Rows from block 2 of a small autoregressive pixel model, named by matrix and row number. Rows with one number belong to one neuron. Each number is 128 + 24 x the weight over its row's rms, rounded and kept within 0 to 255. All counts start at 0.
Before each neuron's rows are labels from the 100 images, of 14976, where the neuron reaches its largest size: "responds to" is what is common among them. Only what is clearly more common there than usual is listed. The data: made-up ball-and-stick molecule models.
# gate: MLP gate (model.blocks.2.mlp.gate.weight, 640x320), inputs 128-191
# fc1: MLP up (model.blocks.2.mlp.fc1.weight, 640x320), inputs 128-191
# fc2: MLP down (model.blocks.2.mlp.fc2.weight, 320x640, transposed), outputs 128-191

responds to: balls: four; balls: three
gate.508 [113 118 125 169 103  97 112 113 120 159  93 114  94 100 126 134  96 115 143 140 110 129 130 141 125 122 155 134 142 143 117 164 132  94 131 128 137 120 150  76 149 181  84 149 131 104 135 112 156 107 120 166 168 146 165 124 148 118 137 147 141 138  87 122]
fc1.508 [ 92 139 132 140 107 143 177 140 130  94 118 134 153 181 105 100 106 125 136 105  61 165 110 132 131  99  92 112 132 107 111 165 145 174 115 153 180 111 107 167 126 119 146 135 111 174 165 132 143 137 119  85 157 101  81 168 126 138 125 199 100 157 139 114]
fc2.508 [140  81 132 126 163 134 119 136 124 122 160 103 131 120 185 165 126 129 127 121 115  83 149 122 148 100 151 175 140 174 119  83 124 145 121 144 124 159 147 133  92 118 109 128  87 138  91 134  91 114  96 130 124  96 165  95  81 123 120 100 175 134 130 106]

responds to: space-filling
gate.323 [155 142 134 136 132 101 106 160  93 133 133 143 165 149  94 125 119 130 106 153 111  98 107 120 106  76 121 141 167 137 104 114 154  93  82 126 124  72 106 103 150 124 139 161  84 141 109  95 142 143 131 153 139 154 122 109 101 125 146 118 112 142 170 165]
fc1.323 [ 88 121 129 132 135 105 116 139 123 143 156  94 113  92  95 130 136 142 125 133 113 145 102  86 129 102 118  81 154 129 106 118 127 132 126 139 115 113 133 113 159  90  91 132 105 146 112 142 168 135 160 162 144 115 107  84 107 132 152 150  97 116 178 153]
fc2.323 [152 165 140 106 166 127 176 143 149 144 107 107 115 152 136 138 164 104  90 116 108 139 121 155 114 184 141 163 130  85 100 132 134 128 155 116 131 126 176  87 119 148 109 114  99 140 124 168 118 142 118  95 106 127  74 150 115 122 125 116 142 132 139 127]

responds to: balls: three
gate.41 [113 147 139 139 138 157 116 139 131  96 101 146 142 136 141 132  93 134 158 134 129 157 147 129 103 142 110 116 132  70 139 164 152 165 115 126 111 107 124 162  94 165 148 132 128 107 104 139 107 145 150 137 169 109 132 128 125 111 120  87 147 138 149 192]
fc1.41 [111 136 131 115 144 146 155 171 146 129 117 144 147 122 130 130  86 140 151 140 149 114 113 111 152 117  91 153 115 124 132 133 135 104 178  93 116 111 133 120 108 109 139 114 179 165 126 137 110 104 115 107 128 167 147  96  78 133  97 133 147 126 185 129]
fc2.41 [133 132 124 101 134 158 119 103 126 109 117 135 108 174 151 141 119 148 155  92 107 122 129 177 121  81 121 119 126 131 129 122  80 134 126 141 116 150 136 105 153 102 185 158 190 137 118 109 117 147 156 138  93 111 119 164 141 135 107  99 132 117 118 112]

responds to: space-filling
gate.502 [153 181 145 165  94 138  86 132 157 109 143 122  93 145 130 115 163 103 151 107 166 115 139  67 113 130 140 115 130 137 195 155 125 132 109 138 142 113 117 111 124 105 118 121 154 132 115 132 137 109 125 103 173 135 126 140 138 145 111 164 178 153 151 134]
fc1.502 [115 154 145 135 165 115 126 117  59  92 146 152 145  99 122 116 147 169 130 100 143 111 147 138 130 132 137 157 151 136 173 137 214 140 117 116 159 113 141 135  80 116 158 106  97  85 136  70 122 110 180 132 104 136 123  89 136 124  88 138 113 125 163 201]
fc2.502 [125 146 111 158 109 129 130 126 157 103 149 101 140 137 137 123 132 107 164 115 148 152 131  99  90 176 117 118 205 116 162 132 152 156 160 150 111 146 131 114 107 143 126 123 134  99 132 150 159  96  97 139 135 163 112 124 137 206 140 111 136  95 116 105]

responds to: balls: three; balls: four
gate.113 [131  67 142  82 113 120 143 110  81 147 117 160 134 119 120 139 106 150 106 144 169 117 171 120 113 104 109  96 159 193 131 131 119 140 133 100 143 150 151 129 186 134 118  98 104 126 125 129 127 122 149 175 150 171 114 105 106 185 136 113 132 143 112 106]
fc1.113 [133 134 121  97 150 124 130 131  70 122  70 178 124 129 118 100 148 128 129 165  83 151  94 151 128 119 152 127 117 147 141 147 155 140 120 114 167  68 117 158 144 169 158 123 113 117 117 133 111 117  95 116 121 139 107 135 132 120 101 101 122 126  90 138]
fc2.113 [126 103 145  94 162 131 163 150 122 153 121 108 145 136 171 127  98 169 135 148 119 123 158 143 178 102 122 124 120  77 114 117 106 117 133 126 108 125 149 103 101 114 133 102 146 126  92 111 153 154 166 120 164 138 141 133  94 133 148 131 127 155 160 160]

responds to: balls: four; balls: five; balls: three
gate.136 [159 113 143 131 151 102 114 117  94 147 161 158  79 116 139 124  97  79 155 158  99 101 133 181 116 169 116 132  98 157 136 136 178 129 119  91 122 192 152 125 145 133 137 127 147 143 125 170 131 117 197 147 122 143 108 134 159 143 166 121 130 120 141  98]
fc1.136 [147  90 123 123 134 146 117 139 117  98 187 157 130 172 111 127 121 120 132 128 105 136 121 118 127 118 134 148 153 145 138  97 114 148 138 137 159  95 111 118 116 125 192 159 120 136 168  96 130 132 127 134  99  82 105 126 131 141 172 106  55  77  71 115]
fc2.136 [ 75 139 113 133 140 117 148 114 186  83 104 149 114 169 176 122 138 118 115 111 112 116 140 112 114 110 111 134 155 180 140 139 105 146 124 155 134  95 162 146 168 125  93 188 152 123 143  82 139 113 106 140 106 151 180 144 117 159 153 114 141 174 108 142]

responds to: balls: four
gate.485 [100 102 141 144 111 119 121 132 142 173 149 113 108 158 119 182 186 107 158 125 114 153 140 107 112 111 136  87 138 188 156 137 123 134 136  83 116 117 122 114 137 148 121 152 141 153 108 162 118 153 154 106 152 152 147  88 115 159  90  96 132 150  99 127]
fc1.485 [127 140 145 106 139 148 117 153 127 116 118 111 132 141 126 109 128 172 163 145 109 104 164 147 123  81 144 172 117 183  99  82 162 146 148  93 144 115 133  95 114 122  80 145 128 144 110 148  90 108 106 110 114 132 133 121 169 125 143 146 121 125 176 126]
fc2.485 [118 130 113 155 167 148 112 130 100 143 101 143 133 112  78  97 111 150 115 114 147  88 162 124 165 125 136 135 109 103 143 147 157 143 166 149 178 145 160 122 105 140 103 102 118 127 104  90 186  84 152 151  80 115 126 113 127 126 145 117 130 108 111 129]

responds to: space-filling; balls: three; balls: four
gate.123 [107  83 134 104 120 121 135 125 105 152 118 150 125 141 113 129 128 128 160 115 155 130  81  99 144 124 121 108 100 157 160 109 148 138 116 103 134 105 184 124 111 129 157 142 100  90 129 115 110 118 123 135 161 122  87 122 153 107 112 107 156 148 128 131]
fc1.123 [150 175 128  86 154  75 138 106  79 110 160 122 105 123 155  92 113 134 149 157  89 126 114 107 125 137 100 160 144 174 118 106 152 148 123 167 118 143 104 142 155 119 169 114 176 148 124  87 109 150 115 135 129 108 128 130  96 135 107 125 146 106 171 119]
fc2.123 [114 117  88 177 131 137 112 104  99 109 109 153  78 118 119 114 144 109 129  79 160 118 147 128 151 143 115 130 140  97 116 144 152 117 148 115 120 145 113  98 123 130 118 175 128 154 112 152  88 115 142 131 175  90 130 144 143  78  83 139 110 142 122  84]

responds to: branched; small balls on sticks; balls: twelve
gate.432 [ 95 102 115 164 104 129 123 132 151  97 133 129 125 122 116 101 131  95 132 105 180 115 132 123 125 149 110 112 100 111 135 165  97 133 167 112 130 162 172 130 148 136 111 105  93 144 147 112 176 131 122 132 176 125 201 135 155 100  95 103 105  89 150  76]
fc1.432 [117 105  85 118 115 129 107 121 183 121  91 143 150  74 121 118 103 135 150  85 130 122 129 175 111  97 140 131  75 104 112 189 122 118 132 108 126 127 155 163 150 184 100 131 132 132 156 105 151 156 148 127 175  90 182 114 162 119 116  96  96 135 127 110]
fc2.432 [116 114 106 126  86 120  85  91 155 128 139 112  99 121 100 193  90 121 126 123 106 110 104 110 134 122 107 152 120 139 158  84 140 132 102 146 149 139 175 104 126 128 141 130 109  89 108 179 148 161 112 138 120 129 150 150  78 137 160 165 100 128 122 140]

responds to: balls: twelve; balls: ten
gate.226 [ 91  94 123 120 158 120 111 127 124 138  97 158 137  78 140 148 125 114 138 144 136 150 130 111 116 146 148 113  69 132  99  95  83 109 133 128 144 115 108 106 123 157 145 108 107 100 169 155 192 167 142 120 109  60 137 124 110 100 106 135 117 146 116 159]
fc1.226 [161 103  99 118  84 125 129 106 145 109 124 140  99 155 131 143 153 110 122 174 137 150 136 106 116 135 123 157 183 104 134 108 148 141  98 167 117  91  94 127  88  75 105 121  87 147  90  87 113 151 115 119 114  95  61 112 134  83 137 127 141 139 135  78]
fc2.226 [101 147 105 105 139 137 127 185 117 122 123 121  89 114 125 124 130 151 137 100 117 102 150 135 113 100 108 145 141 122 125 101 108 123 117 114 127  97 167 137 115 148 169 180 101 132 151 122 119 121 125 169 146 170 144 142 103 187 141 134 114 134 115 127]

responds to: dark backdrop; small balls on sticks
gate.389 [119 125 166 171 133 115 106 101 127  97 144 124 160 149 122 148 143 152 127 114 156 131 143 124 143 110 159 103 117 118 141 120 123 116 117 133 143 131 144 141 131 115  96  96 100  85 103  81 155 120 134 180 138 150 101 132 165 139 120 133 190 167 156 118]
fc1.389 [164 139 115 123 149 153 151 201 174 105 164 142  86 121 165 135 111  68 102 117 115 140 127 162 130 127 123  72 138 156 132 132  74 120  98  94 123 131 141 124 114 163 153 109  82 102 152  86 170 150 128 141 137 145 127 118 127 145 153 137  80 155  79 128]
fc2.389 [158 141  83 106 137 137  90  81 127 124 112 152 100 164  93 119 151 116 127 149 104 136 167  89 104 129 125 123 135 135 194 190 184 117  80 124 152 103 134 113 103  84 137 144  87 142 125  90 102  37 118 136 105 124  97 100 122 100 129 124 149 144 127 159]

responds to: space-filling
gate.627 [ 82 141 131  70 193 116 111 117 120 110 109 112 104 186 102 123 163  81 129 128 162 108  90 131 136 127 134  90 154  62  81 104 173  93 133 119 119 141 149 105 156 152 102 151 144 119 139 126 101 174 122 126 103 110 118 127 107 125  98 132 110 174 147 137]
fc1.627 [139 147 133 143 116 147 132 182 187 144 131 102 160 165  80 124 141 109 130 130 126 134 105 143 137 144 122 123 162 141 161 149 103 148 128  79 131 152 119 129 107 143 160 160 114 155 176 127 115 124 138 111 144 143  72 151 102 100 102 131  99 126  83 131]
fc2.627 [125 110 106  84 113 110 131 110 121 111 115 127 168 135  81 103 104 118 157 135  84  97 132 125 129 125 149 108 114  87 148  67 114 112 167  79 114 156 111 129 138 160 133 134 123 149 133 121  99 133 151 139 138  76 119 116 101 103 139 158 191 134 111 122]

responds to: blue ball; space-filling
gate.532 [132  92 165 148 153 131 158  94 133 140 137 104 133 121 200 113 104 123 120 120 162 115 115 106 123 126 125 117 126 112 128 117 106 145 122 124 142 138 108 186  79 111 127 129 155 132 124 133 127  91 171 130 103 107 113 135 121 153 132 114 131 116 130  96]
fc1.532 [178 172 108 168 136 186 100 130 139  96 140 113 101 173 104 155 162 127 125 128 106 131 135 114 102 145 102 152 114 154 154 109 121 119  96 121 138 128 127 146 148 160 145 161 163 152 118 145 144 165 105 118 167 152 137 103 110  72 130 155 131 138 124 166]
fc2.532 [126 109 138 127  97 108 126 146 149 130 110 151 108 146 185  69  89 117 110  97 165 126 109 118 133 128 184 133 137  88 129 144 142 189 126 139 125 124 107 119 119 115 126 109 125  87 108  95 112 106 121 145  70 138  95 141  68 133 101 123 117 114 134  88]

responds to: green ball; space-filling
gate.483 [119 108 114 165 147 102 110 158 188 110  89 132 132 151 114 142  66 151  89 116 166 113 115 134 134  96 133  89 108 118 125 151 143 136 107 139 135 131 114 154 107 119 128 139 146  84 134 139 130 150 118 114 103 122 147 127 132 114 163 153 142 169 135 130]
fc1.483 [158 141  85 106 153  89 103 120 130 100 113 176  94 126 149 110 113 162 109  80 131 131 153 119 156 153 125 180  88 124 131 115 113  94  93 118 148 113 105 101 128 124  99 171 135 161 100 117 121  75 133 100 106 109 132 107 155 127 140 131 134  77 167 137]
fc2.483 [106 130 145 133  82 136 152 147 148 182 104 156 138 126 134 162 138 138 118 109 126 119  95 103  76 170  97 119 146 146 139  77  82 130 106 113  81 118 141 127 109 121 116 103 113  90 158 135 125  98 141 142 180 122  91 124 119 160  95 127 135 140 128 119]

responds to: balls: twelve
gate.564 [111 155 172 158 116 167 122 105 172 113 130 129 130  89 154 135 171  97 109 113 142 103  71  92 128 117 126 136 115 194 114 113 157 103 151 152 114 132 123 105 123 121  86 143 155  71 109  99 106  94 125 100 166 165 129 134  77  87 116 104 146 141 158 138]
fc1.564 [129  63 138 124 122 106 138 106 109 165 114 108 139 110 174 116 136  91  97  85 147 116 125 137  94 104 111 205 116  94 122 118 136 153 103 140 146 141 151 157 139 163 155 134  82 148 146 115 108 145 139 148 110 107 146 113  88 110 129 164 135 145  83 167]
fc2.564 [114 126 147 163 156 167 165 107 117 123 124  90 105 131 121 107  99  85 160 134 141 139 127  79 162 114  96 128 117 130 160 181 119 121 141 122 100 123 122 152 124 130 125  69 127 127 104 131  96 141 118 103 157 143 111 108 172 105 116 101 139 122 164 112]

responds to: balls and sticks
gate.49 [151 109 130 142 111 160 113 122 140  86 141 159 144 132 128 140 145 140  88 145 127 140 137 137 118 139 171 118 121 170  93 141 137 134 102 154 144 134  82 178 136 110 117 157 155 148 131 130 112  84 132 116  98 103  99  90 148 157 133 127 133 138 140 109]
fc1.49 [ 96 100 138 105 142 144 156 102 117 136 111  88 117 122 144 103 155 153  91 146 140 135 167 139 165 122 137 154 131 150 127 112 141 107 100 161  91 126 168 138 117  90 135  67 127 126 134 137  75 109 132 153 151 130 119 114 123 102  97 148 108 130 134 156]
fc2.49 [121 162 133 128  86 131 122  84 129 139 141 136 129 168 166 124 135 124  98 109 106 155 126 115 120 117 143 146 119 105 141 173 142 108 126 115 119 141 118 137 169 137 123  92 138 128 150 113  99 131 134 164 131 150  86 130 138 162 202  78 100 115 114  96]

responds to: balls and sticks; balls: twelve
gate.324 [169 127  98 155 112 114 129 145 113 132 159 140 139 111 179 151 178 144 107 135 104 155 100  97 112 125 123 139 116 142 140 134 137 151 142 112 146 158 133 139 111 169 123 132 131 149 145 141 115 125 143 158 151 113 139 115 131 135 175 154 121 122 105  97]
fc1.324 [129 102 102 147 127 123 106 159 137 144 121 134 118 141 156 141 122 152 172 101 130 113 131 128 105 128 101 128 123 108  98 115 172 122 138  88 106 133 112 113 124 135 121 103 151 120 164 162  74 130 161 106 176 130 113 148 141  99 116  90 126  78 140 112]
fc2.324 [128 149 144 146  79 152 149 148 147 126 151 130 113 104 156 104 150 113 116 120 105 149 136 113 153  98 144 112 137 127 166 164 129 118 123 109 157 150 110 127 137 142 113 133 154 150 123 124 141  85 148 130 111 168 147 105 150 121 112 116 110 148 136 140]

responds to: space-filling
gate.185 [134 142 135 136 129 132 143 132 162 105  85 139 137 119 133 109 128 144 144 100 149 170 123 143  80 143 147 111 111 164 120 149 126 143  77 163  97 122 140 165 120 127 131 125  82 105 133 153 102 118 106  93 140 115 155 160 109 154  89 157 111 172 123 126]
fc1.185 [150 112 162  93 116 157 113 113 123 116 117 108 122 134 136 135 100 142 116 178 166  96 131 144  99 167 100  95 199 117 114 149 130  86  79 120 142 174 131 173 131 130 149 125 117 135 129 131 166 135 115 152 149  85 156 115 152 117 129 134 143 167 142 126]
fc2.185 [115 146 154 116 131  90 146 141 122 122 159 129  93 105 139 138 141 148 157 114 159 130 153 133  56 136 157 139 162 135 103  95 121 134 130  94 114 157 157  87  95 129 146 126 122 139 112 140 123 110  99  93 128 130 138  92 114 126  86 154 139  95  97 140]

responds to: balls: four
gate.92 [131 157 142 114 137 112 130  87 108 153  98  92  92 117 144 109 169 137  91 137 160 175 199 139 135 124 127 141 127 150 140 135 126 112 111 128 103 126 177 126 112 127 141  14 119 128 106 146 104 128 127 155 148 116 126 145 132 145 115  88 135 154 126 146]
fc1.92 [126 110 115 124  87 167  95 108  89 127 151 162 138 149 125 136 152 146 104 146 142 129 121 127 149 133 134 123 146 131  53 134 147 153 120 155 130 139 124 145 142 135 143 105 158 172 151 119 132  75 150 128  77 101 116 132 146 168 133  87 116 122 114  98]
fc2.92 [ 99 137  97 114 156 135 163 118 155 204 119 112  98 156 148 101  98 154 144  85 110 150 139 143 108 146  80 161 138  98 178 104 121  81 117 124 100 161 146 125 165 120 142 103 129 163  87 140 102 143 143 102 178 139 141 118 119  96 154 113 124 126 110 154]

responds to: balls and sticks
gate.519 [129 137  79 131 125 123 187 133 124 147 120 134 100 105 120 169 158 127 106 123 155 138 107 117 190 110 127  62 129 153 124 134 100 134 127 110 132 129  88 133 140 156 125 155 118 113 172 153 162 116 101 123 127 138 133 109 140  75 105 172 146 146 127 118]
fc1.519 [109 108 111 107 106 179 119 133 145 126 167 154 122 189  86 140  91 130 165 143 132 141  81 126 146 127 109 127 123 164 105 103 108 165 135 145 140 138 119 113  98  91 130 123 126 136 128 133 164 128 116 103 115 118  92 120 135 173 131 125 115 151 125 101]
fc2.519 [155  79 126 162 149 139 176 173 165 119 127 129 137 100 147 145 136 125 139 138 144 101  94 107 138 128 185 108  77  99 128  83 153  63 110 132 107 181 145 139 115 120 167 151 132 117 119 140 141 146 138 162 148 105 139 135 129  82 139 159 144 138 129 145]

responds to: space-filling
gate.239 [139 138 104  99 114 117 137 128 132  96 136 136 115 162  89 122 120 129 135 145 124 114 130 151 135 101 186 139 153  98 121 102 149 174 131 113 135 121 136 112 108 104 103 140 130 114 117 121 117 138 111 145 173 123 152 157 134  93 106 147 118 188 146  63]
fc1.239 [ 77 112 114 137 153 166 160 138 120 119 172 144 116 129 144 193  99 162 119 134 142 103 125 142 195 173 153 142 138 113 118  99 161 138 144 104 139 157 150 133 110 135 104 140 107  92 144 118 149 135 126 157 129 144 162 138 133  80 102 159 137 156  97 126]
fc2.239 [130 115 180 136 158 137 144 122 147 144 136 109 133  80 141 145 129 163 132 153 103 186 119 112  79 103  88 138 142 209 145 108 146  95 103 151 100 142 117 125  92 111  81  81 147 135 160 139 137 139 144  98 100 129 120  90 141 148 125 119 130 139 174 117]

responds to: balls: twelve
gate.446 [101 139 129 118 193 124 114 132 130 119 122 112 113 118 118 131 113 100 140 100 111 164 132 151  90 108 169 115 120 128 109 126 108 155 128 150 166 120 110 110 149 188  96 131 116 107 140 108 184 118 142 106 135 103 134 146 147 174  96 127 135 123 101 120]
fc1.446 [119  83 133 139 136 163 133 174 102 136 165 128 161 141 123 171 119 143 141 112 133 157 103  72 126 112 116 158 103 122 101 180 129 135 122 137 130  86 133 133 148 109 164 123 167  87  95 152 123 136 130 147 118  49 132 147 134 119  97 108 126  79 131 114]
fc2.446 [115 149 152 118 191 124 124 157  79 144 142 136 120 172 111 139  97  82 134 109 182 136 145 146 145 118 146 170 125 107  85 139 153 116 137 171 132 146 120 123 113 148 132 131 121 117 115  90 153 184 130 117 118 134 110 139 136 169 105 158 100 117 126 137]

responds to: balls: twelve
gate.489 [ 99 124  99 130 119 103 139  90 120 128 142 133 120 152 136 133 172 131 149 151 109 136 111 101 150 123 135 203 111 167 116 121 153 148 114 170 147 117 129 163 116 168 113 127 144  81 109 175 124  93 160 120 132 104 165 116 157 129 114 143 125 117 110  99]
fc1.489 [130 138 126 100 118 100 103 107 109  89  95  84 110 102 100 125 104 160  85 134 143 132 135 115 132 131 101 139 134 114 127  96 106 132 135 147 124 106 129 160 115  85 101 176 117 111  85 113 157 145 116 147 131 133 141 116 129 107 135 177 154 187 142 124]
fc2.489 [ 96 125 113 107 105 163 166 110 155 106 158 122 128 138 161 130 106  97 123 125  93 172 114 118 144 157 134  96 121 100 174 129 135  99 118 110 110 147 134 123 134 146 138  59 135 140 149 130  90 126 144  96 134 149 121  90 164  95 161  84 111 121  97 126]

responds to: small balls on sticks
gate.442 [116 155 100 101 116 151 134 164 137 113 118 114 137 153 112 128 133 144 109 112 106  92 102 123 110 104 113 149 117 120 107 138  83 141 122 105 183 144 157  97  82 153 102 105  90 163 164 115 145 152 107 108 127  82 157 123 131 110 124 127 141 140 125 125]
fc1.442 [143 101 116 129 163 102 165 141 117 141 162 101 134  74 154 131 103 132 172 144 175 100 113 169 180 137 193  68 181 135 170  90 144 153 133  87 144 117 115 107  90 100  82 109 179 143 136 142 101 150 100 120 142 139 146 123 127 140 101 142 143 103 149 134]
fc2.442 [112 137 137  90  73 173 102 131 109 137 109 129 113 168 143 120 135 129 111 121 109 136 182 112 100  87 125 119 125 137 146 146 101 113 163 118 125 115 130 116 135 102  97  90 166 110 147 103  96 115 102 129 128 135 155 122 130 125 117 106 171 129 147 160]

responds to: balls: eleven
gate.371 [123 114 108 147 140 158 117 132 124 146  68 121 121  98 148 158 137 129  63 134 119 135 113 114 133 148 158 116 163 132  81 113 142 152 125 136 160 137 111 116 120 150  93 159 128 103  95 115 143 113 147 133 107 166 121 109 159 102 139 100 118 130 106  82]
fc1.371 [ 94 134 156 154 139 131 114 169 119 125 154 134 101  94 128 138 130 147 147 172 143 103 124 166 163 143  97 112 104  91 122 100 129 108 109 169  79 135 159 154 119 121 153 116 133 108 155 146 135 143 139 103 151 154 127 107 165 135 112 127 161  86 157 153]
fc2.371 [149 148 130 127 143 114  98 112 127 114 127 119 148 104 172 133 155 122 119 121 136 158 122 127 112  95 111 104 168 138 163 168 108 117 118 110 116  94  96 119  94 142 106 143  92 143 128 103 131 111 108  97 144 155 168 156 128 144 151 140 114 147 132 141]

responds to: dark backdrop
gate.531 [143 101 133 108 107  95 122 106 108 142 144 155 135  59  61 168 117 140 159 170 111 132 104 140 138 111  93 132 117 127 148 112 135 145 141 133 173 138 136 136 135 133  94 126 137 126 113 120 134  56 134 128 157 174 128 134  91 125 115 129 131 154 150  70]
fc1.531 [123 111 108 146 123 158 139 115 101 168 129 161 139 113 104  98 135 160 102 109 115 171  87 114 160 140 127 139 151 151 151 129 151 135 155 145 173 144 170 158 116 117 119 180 142 130 139 109 135 128 110  92 152 122 120 118 158 120 144 138 106 100 181 111]
fc2.531 [145  72  88 125 117 120  94 101 123  98 128 100 174  90  88 134 126 126 184 145 134 168 119 105 125 111 132 128 158 142 123 191 146 127 101  89 122 135 104 124 134 147 124 106 139  91 118 138 111 122 105 120 161 160 142 101 127 144 128 144 102 118 133 107]

responds to: yellow ball; space-filling
gate.244 [149 160 123  98  89 106 143 149 110  90 129 140 122 117 142 131 141 160 124 122 154 137 102  96 153 158 114 158 114 151 115  99 100  80 151 123 141 125 107 102 134 157 104 137 143 120 108 106 180 107 186 140 128 133 168 153 121 135 144  84 128 123 123 134]
fc1.244 [139 175 138 123 131 100 139 144 139 193 167 150 129 128 144 175 125 117 135 136 121 138 141 116 114 153 123 129 123 155 134 115 161 118 165 178 107 123  98 162 157 152 137  59 112 122 118 104 114 175 128 143 131 153  95 140 114 138 113  90 104 155  83 106]
fc2.244 [127 140 166 145 129 140 129 162 156 127 117 107 126 124 101 164 157 129 103 133 133 158 150  95 101 180 140 117 135 142 105 105 102 102 144  81 149 120 121 141 152 126 119 114 171 154 136 154 111 138 127 117 171 139  96 135  90 130 151 118 131 148  92 136]

responds to: balls: three; balls: four
gate.55 [152  92 116 142 130  86 111 119 189 114  84 116 143 121 130  89 161 110 149 136 167 130 139 111  87 114 136 159 132 129 115 165  93 132 143 121 125 133 153  74 134 143 140 113 139 180 110 132  90 167 141 122 106 134  91 148 110  76 119 146 128 119 145 157]
fc1.55 [152 150 142 147 123 148  77 125 125 119 128 119 135 152 127 180 114 103 198 154 131 109 108 148 140 142  84 109 105 123 108 135 156 161 144 150 137 136 115 143  84 131  85 171  87 129 154 142 161 159 141 137 113 117 157  97 126 142 146  86 136 148  97 142]
fc2.55 [150 128 152 176 131  95 106 122 182 139 115 135  96 152 128 107 147 111 143 157 190 110 175 125 123  89 115 104 145 152 116 141 160 140 144 103 150 171 144  90 111 100 122 105 132  92 135 120 132 135 163 157 125 105 122 138 153 114 121 126  97 152 139 120]

responds to: small balls on sticks
gate.220 [ 98 174  98 147  52  87 142 158 140 114 111 121 132 149 125 155  89 166  99 109 130 132 144 149 156 103 112  89 118 178 180 178 125 140 133 154  88 115 143  99 106 129 101 107 142 115 132  98 122 101 169 174  93 109  90 129 146  78 118 130 161 146 134 130]
fc1.220 [165 137 113 134 140 117 159 110 122 107 114 100 143 124 129 110 132 174 130 177 144 133 138 149 163  88 137 148 132 125 143 132 130 134 150 114 127 106 146 114 137 101 122 121 130 143 130 112 125 133 138 146 161 142 134 115 103 131 131 134 132  99 186 112]
fc2.220 [145  84 141 122 141 152 136 130 146 128 124 156 123 104 157 114 127  97 103  88 143 148 105 148 100 101 101 189 107 143  86  82 125 144 145  68 162 130 105 156 136 134 121 117 134 144 133 134 144 135 144  82 121 117 150 111 150 154 120  92  96 116 132 130]

responds to: branched; small balls on sticks
gate.158 [112  93 147 121 137  87 122 138 113 158  83 126 147  77 139 117 113 161 113 113  88 103 164 138 111 103 118 139 147 142 137 156 136  92  77 108 136  89 119 123 124 161 106 149 161 119 136 144 146 114 131 139 104 123 126 113 130 108 171 114 155 100 129 145]
fc1.158 [128 143 150 153 169  89 110 142 165 116 119 144  83 163  95 128  92 129 126 161  83  87 139 169 148 116 128 112 139 151  86 115 145 139  96 174 152 136  94 121 118 152 160 111 131 159 106 152 173 125 154 133 133 131 153 206 134 117 176 102 143 173 131 101]
fc2.158 [106 120 122 167 160  84 136 111 155 124  84 127 133 111 129 128 173 129 154 130 111 144 105 109 119 114 204 131 136  85 103 125 158  85 119 141 117 120 127 148 147 170 116 131 104 119 135  72 146 137 107 109  96 119 120 113 163 141 108 138 154 141 125 138]

responds to: purple ball; space-filling
gate.227 [142 130 115 158 130 130  97 150  92 139 141 175  91 168 136 128 139 133 149  93 119 109 156 143 161  92 143 149 123 111 147 126 140 158 116 153 167 100 155 102 121 131 129 154  84 125 145  67 128 140 139 108 142 131  90 116 144 129 166 101 176 162 161 174]
fc1.227 [ 91 121 169 143 145 113 145 154 115 102 157  93 164  91 111 124 123 139  93 120 137 103 128 101 145 109 142 112 120 134 139 120 173  95 136  94 105 141 139 113 152 123 118 136 134 132 153 184 154 119 138 150  95 135 133 128 110 138 113 129 123  81 131 127]
fc2.227 [143 134 151 101 104  94 124 108  98 118 143  91 136 120  98 168 130 146 109 110 139 137 110 139  79 147 122 130 157 132 104 145 141 133 132 148 126 133 119 199  91  99 132 115 160 142 107 139 140 112 102 137 168 121 122 147 151 168 146  89 142 144 125 159]

responds to: yellow ball
gate.608 [128 122 127 139 132 148 103 115 108 150 164  96 140 113 109 136 137 130 116 117 104 127 127 127 119 147  96 163 145 162 121 124 120 129 108 149 106 117 166 136 145 162 118 104 139 158 168 146 138 172  88 135 128  94 136 109 101 111 101 185 122 130  96 134]
fc1.608 [121 106 110 149 161 122 152 117 137 133  92 160 150  95 158 102 139 150 140 101 144 144 116 133 141 137 164 127 122 130 109 120 129 136 152 100 125 139 117 106 125 126  87 112 129 110 136 106 103  73 152 115 105  95 131 108 112 135 124 127 159  99 132 115]
fc2.608 [117 152 136 107 101 166 109 107 139  98 130 113 115 128 144 111  88 104 140 193 166 129 123 159 135 111 115 131  96  97 119 162 131 140  54 162 127 122 105 166 118 104 160 169 121 129  79 162 149 151 104 156  86 179 128 136 153  99 115 148 113 119 130 132]